A small segmentation model, trained from scratch: decoder norm batchnorm.
Rows from block 5 of the encoder, named by matrix and row number. Rows with one number belong to one neuron. Each number is 500 + 40 x the weight over its row's rms, rounded and kept within 0 to 999. All counts start at 0. Numbers have three digits each. After the name is the row's rms in percent of the matrix's.
# gate: MLP gate (encoder.blocks.5.mlp.gate.weight, 336x128), inputs 0-127
# fc1: MLP up (encoder.blocks.5.mlp.fc1.weight, 336x128), inputs 0-127
# fc2: MLP down (encoder.blocks.5.mlp.fc2.weight, 128x336, transposed), outputs 0-127
gate.201 102:515485473481505466438483405542532540459541437472471529491508474464504502496507595435564490558404489539537516490498448452446509454480474532494448517516474520504448395399561485456540535484492483512501471509539467508530483469512572498501467509456514517394499517585475529518523494450505417516490520458481543514496584551502503437474524528514510530471488532510565534412519528528470506462548
gate.203 112:476516467504512532482565559511507516511541521497578506452492479439507457491508479503420496536504469514480565466599507571494500510512527498516616444539422540513504361539476466462404454488460542490506547561484519517460466506488451451489599487512545520496493482489441519461498508554519526519470485514545491502538502503563492550454521483408495511465493529501430477514427495464456493475556
gate.204 126:430537544498548544457512529490509490478572495454517529469470513502526459480553492467444513475526557568504521493552505490468497464488485541494575501462521517412590559539426511493475600425508431496516482454479424493572465510580529494498487457493480504489520613462487533505478479484445503415511491561511459515479459525524460469486457529444502498471534507532499526597499435548522444455478
gate.206 134:514497448524478494515569482483536458543543447574463472534413534473473436485476512507423517456492477570540592543523581508535491456496534560485528486550509481529514530500492479443548487505484526488498523488506493552546428580523429472420520351514462562469499451505497500523560452487561448510561558494520484483448511512522497467525470562548541532511535516543528485453496467458501502485504
gate.207 136:483532530453477535498471518502547495572506510523476541506498454479509548518525566544510506528564508443486600464490483551520491511529471455474418503519524469463457500507541497511486469542467495525523477566475392488448506531526464531449473545579479465467467421517490485478546513494574601528542494599513590434453530438502500466435496507474508563489512500460433475521406445529494527512519
gate.208 090:480505466502536547490500449444454464541602633451530496504539513497507571435572451462496498550518520507459504527517527465462532491456517496512544466521482443428463500495483460500548520431482479481523470488524591490463489568441462503480536516435477452486497508472425406467524614479458491490534469513576537529540478520504553500561488536455500500505445485453510543536517556461487505486513
gate.210 053:504500449481542482429500537485556497494520397544494459542508539464527474490515516498543516458482479504487580491537474638507496554543550484444492566500517463441503536471519486553490392521500514477501490434533543515506495540440489467501465500514441530508475502556483467487506502483445475567514463489543497503501439441505491502385491516488528531495408505561495493507399439500405499505551
gate.211 057:619438475473503462500447431521518513472472459491459509548494522596504479515482487441416380516570467495462526496414525494496571482478501515486467469507526492468459473494504527468407499440506511495535530486504497440499524491472517545485448517572469488518562525562529502478483461536483515550496589535492524515564462481432538500504475466505566495454539437566593497499489485461508505454528
gate.212 047:516471540492473494454500566500590555425484486511500506432498464504504535474533520478452455558512500583459477500508567464511410492434441499499547500575489551510468502517469465534511468525478502416503475546479503463451490548457498533501496488501500500519541585546500499502460474585540633494563495449511487407464610462511440493541471519510506500542466520509504495463501503494485508418450
gate.213 061:500487471542389463546575552539450592394474494534489502485462481481533472465458501486510513516568523504506471549512633481453403488490494506498504444533433513531474511501438508511441412494480520485484530480577513473465482522523455493528528455477514523438460510526485495453496447497484529440521491539473505512523501535465509515483444464519436502528417523493511508526527529422508610499505
gate.214 082:472457531500454484517593466520528456454537494484489493494543455504449498552492506524492539510595503490499507478442427474488490503520523583473479498468558543506484492441479472491595424457455443536500479511472422552556509484536496443410533491473522511573507541473403483548507471486528488495585497480550513524466557436470531532456525496494537522483566578546410549479508528445484519530480
gate.215 125:482393540508462450553543509530565477511560474491493429470535470491520536471495498525459521506558494514519491432427529575532465530437512480432501525495501495484477482475461434493485541487491554618542515445506532485538503520527414540477555508509406500575498477486592474455518484581537494533475473474505572589516493476477536532548523460499536542511498513483480417488485460482511489453544
gate.216 078:493500508495510480522569471499542452539495447477458477497525442425478499573464503499488441470555494488483546522477465494527575445445456347482483509531562532492501462430573504480448512534515566466457487473482547542508535500494560578544553409452505482501539491509506547517457495474501516460512469508559534533492466491448527546508445469510497550486507467502507571523541506509457528461625
gate.217 103:470524545550505505474517515532461521563517503394495481438509475501528443510569526509457534404464541478467479576496520521447502473500516576425532524458560497459484508458539447466505414522558454499510497477481537470490455480470421545458445436504475551506559485514431469503492519429463417503538489433542514531558517509457587434527497551528530479556480505530494517477501479524446493436492
gate.218 103:544478529510461527502525464497519460435447536584477499494522475391536479502502514521549501507555527478467518477440529509491494489527512516506460488525579387441517479514503521423498444517538550485411477450445487520458534474488544557479468513519593499474555536653511520477489499499557468491510517516491577515487420559518492525494535461491536472479556539499518489508481561513426509479448
gate.219 118:495445465504464549489542499527547507571503540514501455431473507394529487562482503454491523506457572449448459557418466436427491583460522497473559589425508482452525558500505483506500560505483495466432573502516511479432427504542502551502473502455530536499511527536494434485504496501540493480501532508483497481524454582475479468466459452475481475459486535432522560595516539480474545513494
gate.220 101:463520463474500491500517585505504537482523496515603485447484507557498398489484524549485558536516532484529498515489542460480494506549444500501483578473581592461579463500453484511473503561504482489590524504542568473536465472497558475501453542607467452482497554551481475476421480508415529508490443500537509496476498466427490510556501460488561502562500470519495478411438503501522467499516
fc1.201 100:499437517507574595584529464469468512470601449477464507511540501514473537496446522515508515476478446505493581465391486533494579498556582493440510405495568471501582490508553457488521469488492497475524483445553448464489477500482524498490550522478494510394487524507477505536431509516499483496429546491494494573477496475507475491495483527506413519542512431496443539571489498471527518512504
fc1.203 116:504515469507511551500540527456479483509493503540541494449490627468428467501428525515433571495500442549566486461577509503460466482460606517527544464549476553482518460520530474497539533530492518524553535519563546507462452514474410529444552530446546570512535413501509518491557480442436585503486460496424481504480537494533456528454524479511468493445446521457495509509505492478507466545498
fc1.204 112:500523507560488547569465518468445536397495470482494467499533514562437482484505497549513505505484549583567398463506426478452545494455474533521489478555469408410543480521527479508517467484498498517559488562520501488450515492468468539445488478490589464487556520436474494492456478475512552445543454534508605482459559488505510517498446509515599505495529558486552500528536519484555478492520
fc1.206 125:498477550502588502491395517524483503501476520454472534467547522502542568534508518482535487522470501444471476446435494445440498500496479418506502554464529528533525546510500553515483481444514453522531465451576498434508569515522593532538524561514535440515500542537518507532440591546536574463441456534459488535462512468443489497485571431489446524526434547466451515554515542484530495478452
fc1.207 142:482497525494530524505491446482479540494514508592491464508453499503467502485541591469529499401542532422511537495544497498537487479477526504477542437491593452452491454493540510505501397494401470476547576510487435423504499456540493531498492491539444483556507511472470510531467498481510520456548500474471490515530438522491438573492412481484473587503558462441490510570574466545478532468552
fc1.208 091:522557569442443563544495485561509490526458458516536506507495510470552445513501568545562501539467525491478578543540398518516464574504509456491514492497492523532478477498500474424478436474443500488504554456486503553540523469499537533561474432539499535532557451523527482488481424549547474492550484461539472431513504466497485427383499515533537503527533515523398480507455477478461460574532
fc1.210 050:426507578590473378503584470502509470527553498494530569482537482488561500433538505450530497500509500610448510407487598557494499582481501552503495501549473504532552557500540507551568477530473513552500465491497477541500458502494487475410500442494488527477492529482501574464497500520510501585496459443500502500470490454493503430514546520505527499481511501541495417511501530496484484478441
fc1.211 063:488472451519432443536534571500514494489539549473411496496500457497511498522353436497482518583482523474471478503540500502546428515491544503526455497502494515482481479494622525563453498468477502468529524494510459438473527462490493534465443561511529519469591464526430586476514500514573513563496575504443572525480476488506512489485511496550502574463520494568537513516531505506524532549453
fc1.212 053:517502509415526451515447561488484482442491548459451508514529559456485498501531437495515506501458481456498505458496461472498536542528504514532503499434480502494480549438462544429436506497500503523452512435491502532462487470476458557518483556500380457501403401519516449572421503455444515655485497502558536495430472473480512503466499499522507513453577510509543504491461486476535499514495
fc1.213 064:438544494502514543463522432422512484485486525459503448508507568502498518629484558452512547500540482430514510506447434502515521513459434485502467510500564494513522494500523468501502460491426498474471541537475543484514548500523459467471559547470464414469530514496634485492549447507496516470535460503510479459500524425427584462509564472499553489504513463596444507467441488515524558476496
fc1.214 089:585502466511593470461421431530528587593502441449509556498477557554472464436481463455468472507479529450503499508488481504465528548440529475509479502561459507526511509540428512491477508519506520441481486491498544464530501439457466476589470520561485488568514443535601573500485532480495493505444531581516473489538460519515518489519481518492442460519422450492547473460542483483529467560474
fc1.215 111:505511432506480505511485473517426503502500508525406536431481488483553457515425543535523531486538451438451525624569455479556500534548457556436519498502521504563435449470513512484447497562516539547541479480514541531423469527475524538445474500545490434500444465488447549552518541518497444480484495489476495533522511522487511482582504474436449485468474540613546529427522469496484484501493
fc1.216 077:490424506506580526466497528416484526529489482499522529474569498591483512482493493484504422581464497459522535508502499400507546463502497457539525559477431470555479524538478464505502473451511536544581536531544519483491577472499457477503472492496445466513454572567491411527572480469534499501464534504515444506531494573486510568444521589461490506502539503523494481528503566394515522543490
fc1.217 105:513511504534566429534520493500429506518427467418528544417495471538544481524531504518476526448493467501503466574499557558511522416488513474486452518472562524499518408482622495512513448508497508490492591498486501549456511537497480560437498400467492527494498472565503501479553534454481485513507520522494519389489532476481560444503485555477553447493512547565506502476499510500485581460535
fc1.218 102:552521477591420526486500470512482509426467500442453519509422471502507476502527482484489590453547482521468466486581504532543507554538516525482442430495503450565505519478603522461506507540496503457500459446521395518465572548507468523517486457471441490494493513518407506572498556564500510505526487597492537494531504538477497585466487453492453516549516470475456520532431515493481553524500
fc1.219 120:581506488451472459580491519451462565443496462497491492489511512523482482516538524515472471466487487441495485482527542444468458519466477587528590487435556573541545519542499471461465552455487451603507504516524515420531520468532485449500503466506428482507510557462511569531500487508521411513504558444457520580470389576516493490521455516491459471543445513489538462497534541443533521484492
fc1.220 107:542527554414499511467449503552480426517471555503525459502500494495530515539532451468473516422455492529452552547492500526498474533481544426497485445549469470549387430464523511495450499483547565470533434491520463571539505476525462532523489540446403574510456454467502552518495474473556513539514489512487576556522513491469528546424577510453449495507495542501558479554523502461538506482440
fc2.201 102:499480487512492489545412500537496473452505572520443467485538527507513476510489518516469499468562526522508458527511512536457517509412480496527556452512503492438500463455498466558450532547557536539399520550518507496471413456532473455482534536490483474517413516514463467509525465403413538467547584487569505509496592527551478478548515505424519467537479459448405537466508503471495506437538
fc2.203 115:422533525495502498502485530483468514495523484583508514445469546554466530521528456519536428442513545442401515535484493492471523554554452494589505493559501516548569445394556501456466466525493504504456485556548498569458502413523504563544432462519442538507484508506526483528484507541518445469554500413424502545551482520507501544447531523515504465510497487504526560494514432467550445528505
fc2.204 111:448517552470538441508487457484408570454539572491524490519492505453467436468474470516505499502528404501470531496415512499520508502532534449541483494428491464489546464521446519513425503504466450449438504491542497499471481516478446564483449467468467509483477458566517564523548479499468458492498473452492492423479533466485511495576616464448433493464425434413489533480487507483521454520549
fc2.206 127:600493490544430414509497487485512460494513503472526508528511437489457460524531513520474564453511488580506465576537501480476511477508401497491518454540503557478507476491529424508480455459590521507414492569496494510515491489478477486495485510505459536554474507547481542503578561507559565541477488496536531513535530534563510446500383442506487524582497478540538445501485542435473489575448
fc2.207 131:574498432545461486463584485504518470495502492504464504498503473554550490500497523527460467557526524505530503588463595476500473484546505544479489493531461530483488554525466388511444499544514532505432511453509467579455556527464417417506511530516508498538499445438506546541548497533482476561517497453529499518474500451500501507539553436457524521481423566507500495540502487486468504525651
fc2.208 087:556544469423542465502464491504537494511532469552496532539490394530502457571510564570497522478556492494554565448592487494474499434501519499482494561513534512484571502430554528500535461504435503427484501588530540513535533485474511466503526544544518505525558479506467466386492549472502435550505545520515527489483439525484532592492551488503524562534502476546504544530478503460478496440437
fc2.210 052:480424527429501483498497440477425484480438490522499499509485441492502585497499511483472521470489487526461564494493579524474407538495537474528512534539499500508493503472418495523511588463500561489487409535503500500448499499482519483477474514506478582568518426414583458486519500500478494498496443490500491474498495495435406526539501453535517499556516484638461494462477458508441509566436
fc2.211 065:512506508519430530450463595484480453530518517494574433499543571546513468518503511509546501516512483484553549513494536453562511490516505530546552521489470532472505452470554447510467475472499556559542506500466421477465498495487460473489494496400499511577605564480472504467501524523521491598529507515481470454510525458558426547569485594439550426504478518512485406480445502509502534492506
fc2.212 056:488417470533529441500534490511492514500515474481493594500502534513444463452492423487574560502477470517512503464488560514412517467459513509485506492514501474500506480435494525523488508499485426476486472500490418483499492473541514496502507389488522409505515508477537451440501500528484506446501538528483501463490432531549581537518446462508557487430580506697528510532496504501487490511500
fc2.213 058:440504474530497488502503485394500632508442516447454484561555480531444439514479506518440449512453523575433500493511496476497416481426503463496498486505512564517501426508499504429451448477498451510504406505552500550523493441511478492562465490496508482482475452403476486464460494497509502501544536450508468509451592501507532542498454508550460441551416493510503523514500484506425520490499
fc2.214 101:491544503495446484459528489532456511539442512414466516518523497501551556500547426500495539480474420572534487521521483489536476487505414525488541669495497494494459556529532541497472533563469438533532469452515570478537438521557538533553547454523505475484492510533499442555554477509509555582508531446468554487473544498466484476506460465476524539432468504505491474502507531535472568569477
fc2.215 118:573508474510457428453528525602509455471519490547476500525533478485456489524509466479535499479531472496512539577484498482521539526487547475486484488445499418526543455503520537493413474483571522516528511509491448443469520545477508501515548519466557507531510501521521514451557523494528472607461510463441523512535511443526491512501498535501477598509512355510581461495438438409473548437486
fc2.216 085:524518624526516449452525438562502514475541456563464483454459452498531535498516528512478495498546401502494535514494494522513511547499467501504504448486541497431427550537521535461519511473505529579484504488529538506440475473500507526484502513428511478499485548440497485493510561519494459519565497484544547563463402473541544444425511518503427456504461473496560477599485497543432508412568
fc2.217 116:438465534450588514461551500497487517481546550469483464418471450588537507450500519406498504469438473433536505493504499486535482486493502502484491462463492567479526469525543539493465506464502500459498517508539495536514491506498574511536470535531610470513487464448429552467502509509461502516481439554502494493551493493425496576502526535597443458578477521427542464488503496446456504430595
fc2.218 098:461506451505489495518534472497505506511505542470541471468545485389448455513479541613465569473576556555493492505540451456485462462508448498502602505525517486556498498492558472477488518512459493485453504489476457472509542484535527498481492489541540503426511480439552463445463466478511465451497561429594493455460462496547481397529578515553476546582508514493523539484541473564456487534486
fc2.219 115:475513531529520471544410505527465430503461532486464458452465527448524561406528578389448441542516441549519502518513628491519461505541511509489544503504472451500525486478510533514525523492514576503510370497460506514504526494539410491510538477512477519496513511545532524485542453543522527457450499528477537541566493498544450467496500512459522531470570494495566446522503547468499449496565
fc2.220 090:508481495539513442516585497444528474465494520431450494464490514452542532524514485515445428489513541497509458455588542517482545421584499478504532541509393505536569496491559541538443427567490494518540517494502502452439507418525444523519468504501570542513451477452418423512555510522494508454510505502507501417496465480499491463482455420471501519457461499538547435493542530449482466488471